{"dataset": "synthesised imitations of 52 everyday sounds, one a clip", "spec_augment": true, "embed_dim": 256, "encoder_kernel_size": 9, "text_encoder_causal": false, "text_encoder_head_dim": 16, "text_encoder_bias": "all"}
Rows from block 3 of the text encoder, named by matrix and row number. Rows with one number belong to one neuron. Each number is 128 + 24 x the weight over its row's rms, rounded and kept within 0 to 255. All counts start at 0. Numbers have three digits each. After the name is the row's rms in percent of the matrix's.
# fc1: MLP up (text_encoder.blocks.3.mlp.fc1.weight, 1152x192), inputs 144-191
# fc2: MLP down (text_encoder.blocks.3.mlp.fc2.weight, 192x1152, transposed), outputs 144-191
fc1.1054 113:100094110152142162149119167136158085128104120174141137143159087131101133107165110124126115130126107085113131158127087063155084102079106127139153
fc2.1054 114:094126090150115119102135166097144133109108109108154152124117131134115098157109140141159156101153159141132169151095110108184142115108157153108121
fc1.1055 100:121136125127144105104118110118139138141135113124110117151100107137094127146132103154140127103121100101125116094098126124170134102099162126132101
fc2.1055 099:091115155144133152132100145119156109079138118133160135121141116146133147131082115163111149100107142111144127152148101158140148129172162105158124
fc1.1056 091:140138119138123102134117123099107137146139157083136141144110132149095157101083092099119164158131119095124133090075162124132131130140094155098149
fc2.1056 098:093129102149127130155157102136130133114123101122100175121125128095115094130145186090142138090162116116125073118139078102099093152122143106124128
fc1.1057 099:159104127094121130138098134140100151121098117104146154120083136096103135143131117149132093124136168154092149130106137114125088094135092171124149
fc2.1057 099:132146147136135140143114144140067094124133096107172137120111154126123144116136112110129128153140132145137112121112093142077108130175132125144137
fc1.1058 102:107124109141138164072158124115123163112169175158135170110064143117095087085127102129078119139110121086112126122146124151089120115161128091146170
fc2.1058 118:144106177134167159121109141102194102153132128101115148085182127097146164143134114140130111138130106133170111134095097119164123158160106138091161
fc1.1059 092:115156155143123114122122141129113114109133136087149153139152126134101140130114150154121107087142140116088110165113111068134105095150135099096114
fc2.1059 099:100158156118130144101119156099133173131129120098136160160123128115140112147136141138144133111101095151152130117147107100144101143118146138110099
fc1.1060 072:109098150151124115108112093149124161106151126089106094149163096138095132118122132057122121138089113130135152108143131109118096139110103149098132
fc2.1060 064:160136176102157167131113137115157141140116125135122162103159112116137146147113113157149158143148146094126114125097125123111138144121132166120152
fc1.1061 101:139096120146161112148129153127118141113123144106152137138116120148087149158098088099131092067150143115104100095127143104151116132131148123152113
fc2.1061 093:142130166161112132125167114119143155076099121125130150158100086102140126178144159138135148129172121147152112117158154105136127172118102119141083
fc1.1062 106:162127090153154103172116153141134155117147135114123112152143124118105093138161139166130123115148127077124124128114131108116075082087113104142094
fc2.1062 108:129133177132100153108103121141167132083066145091113121131152164131162103148086149132180146079158143123121121123184163100083113136137160127157127
fc1.1063 116:107133116159155104091175116123104132093159071124141120120121124123143088146118131123112100122126102078117116165137105118107111126093167105123129
fc2.1063 107:110109130164106171094106102117124141102141158145108090144104136145158118117148117130139155093141086157147115137151109133098099183077147123136087
fc1.1064 111:133157126128171119126106120130101105149144111121125130143117124134139115127121098120107074114142092174117128156147126146120137175100142135121094
fc2.1064 112:115167125108110139121090147119163086156112111136127127112128098110140120115105150136109151129164155177134138131105120116137116152112095099144152
fc1.1065 097:084124112139110040113132111113137138144112140143137076139140137118064138149139130154133127126135128089076090091156088132129114161085094126157131
fc2.1065 108:106152140087104169093145128153151158131137130104105112131123128124126139128116151111142120087167121154145081115099126095080093154100106108153105
fc1.1066 086:121158114127131099121118098136086125094145104109162127119153090158087144139089096125118107115102150109136146071080128108139110137089147091132104
fc2.1066 094:122148111151136145125103120083118138127135138144123129108088151106139134109150170081144143125130116110164104107156055146165107128148136118153153
fc1.1067 117:132099109126112123135107122133101120107171151140119148151127134095072084117157134085138140117130111134142125133127137183148091174190155147112109
fc2.1067 124:113085141163158160205111110114104123152150127100118165128119117130109086144200156125130129103171083118131106127122116164104106140171177145132139
fc1.1068 064:125133084147110107128108097126092146135134121100138147166097089127085147129116117125101088130092137162110118106123106133125116121133099079136143
fc2.1068 035:169126165111103141088126153132197132127161152136127132122110106111163142145082100158133151150150125106119121128136096136136100135065122118127122
fc1.1069 104:131128134120138116106183074120104091155145097109161108115158153127139157110146125104132100183133141100111088095180156113132123099114095115138146
fc2.1069 104:124112134125131161132126104123049132100131142126112109122100127111130168086129134124104152098149105164137093098157103118136113148071132114155098
fc1.1070 076:081141067140130109140150132152100135134114070118118141083141159101081136137139156147112115123131138124094129151109137153154104155074153173089117
fc2.1070 081:103140135125134154112127140108148135097096124153130132147120137124156149110154174118117150095119131140155102111121150109122153069148128096193119
fc1.1071 080:112108124164143135153106114145119180109111149145130121153089112107075087153107121122097093119119086152119139103152162100094098089121110138089115
fc2.1071 074:136146124149148115115151159119151090137166125082135159107115114112186166127138120131163180095149147125152131130110073144135107109149126142150120
fc1.1072 104:118137131140150130143145151154116137142110171110127107090113118128116102132162077156088118138118061113142146092096132132123083140151127139145120
fc2.1072 108:095150146166124137110113121134107130172143098096154142087163115101115082068137152091124119110165129145139098125095095108107141133146154107140119
fc1.1073 079:111125103144148112102129130142111133127170097142103168170127113082083101161083090151113136130119107077106147128129085115072132161113087097148120
fc2.1073 076:108129127110130112138129120128147133180125133114123120106147130107174099109127129098153124102158095152117150132153126116124105179085128168152090
fc1.1074 121:144081146111153133116131132146122167091159120119106103088120109106103091154177146108160103128150106106124122119104138177117132130151116153136138
fc2.1074 126:113101169170131134139090135125114136151137162080133160100108100171068129128180144116121111122156094122154143122100116180135114167154153164124146
fc1.1075 098:081112113101091093139134108160090166169095100126160136127131115100121126097155089132169089168141144139120128157136125096139110139128138139140155
fc2.1075 102:101144149129128132098129135129089134100130107119159131127102142096125158092132153120101150083154094173140116098167118119120106114110112106133098
fc1.1076 078:150114113139066128106088130133136111091141151105128134119117104138098152142116123155122166152098085120093104108122114154093118125110124094144110
fc2.1076 086:109133124142130126134131110132113140129131159114109109106075100143126156146132115112101144058147125092114140119134084106119143146136117156129150
fc1.1077 112:143118127131138112068123099150116116136122121120130100160109148131116119100083126138136099155104131097119095138121169135144149120132161124119133
fc2.1077 126:103144153148114163082114093172152132087140096125104151177127120146165159112128131145161123100152166120174125130153105143151172151135165115138127
fc1.1078 085:129132117174146130102165111137131158119098108049087160121118108084062136157120112083116123093117130123100088115100125077163108147108119122139102
fc2.1078 085:056103155142082119137124129126136119135135138180139104125105134145160123136165137169123123145125111155140142111156126149108144153112089099102134
fc1.1079 107:131153130108129108139072119141107166135095121123133159096111120128141137148171144138114094111100144110105127096110120119132120116116150156100095
fc2.1079 114:131130158107123107112112102147127121160118128117136123081114130101145144117146152139126147096149094098154153128141112132111118177121100109143147
fc1.1080 109:129150127147156140117121119162142136151132114164096130142087123136113169095109119125116128102149119107092109148106134107109093121100107146114128
fc2.1080 114:092151123146161155147099155108126117092153132134106178123092165134125148075118110137152130134127124145130112119151097157107080135099118107172138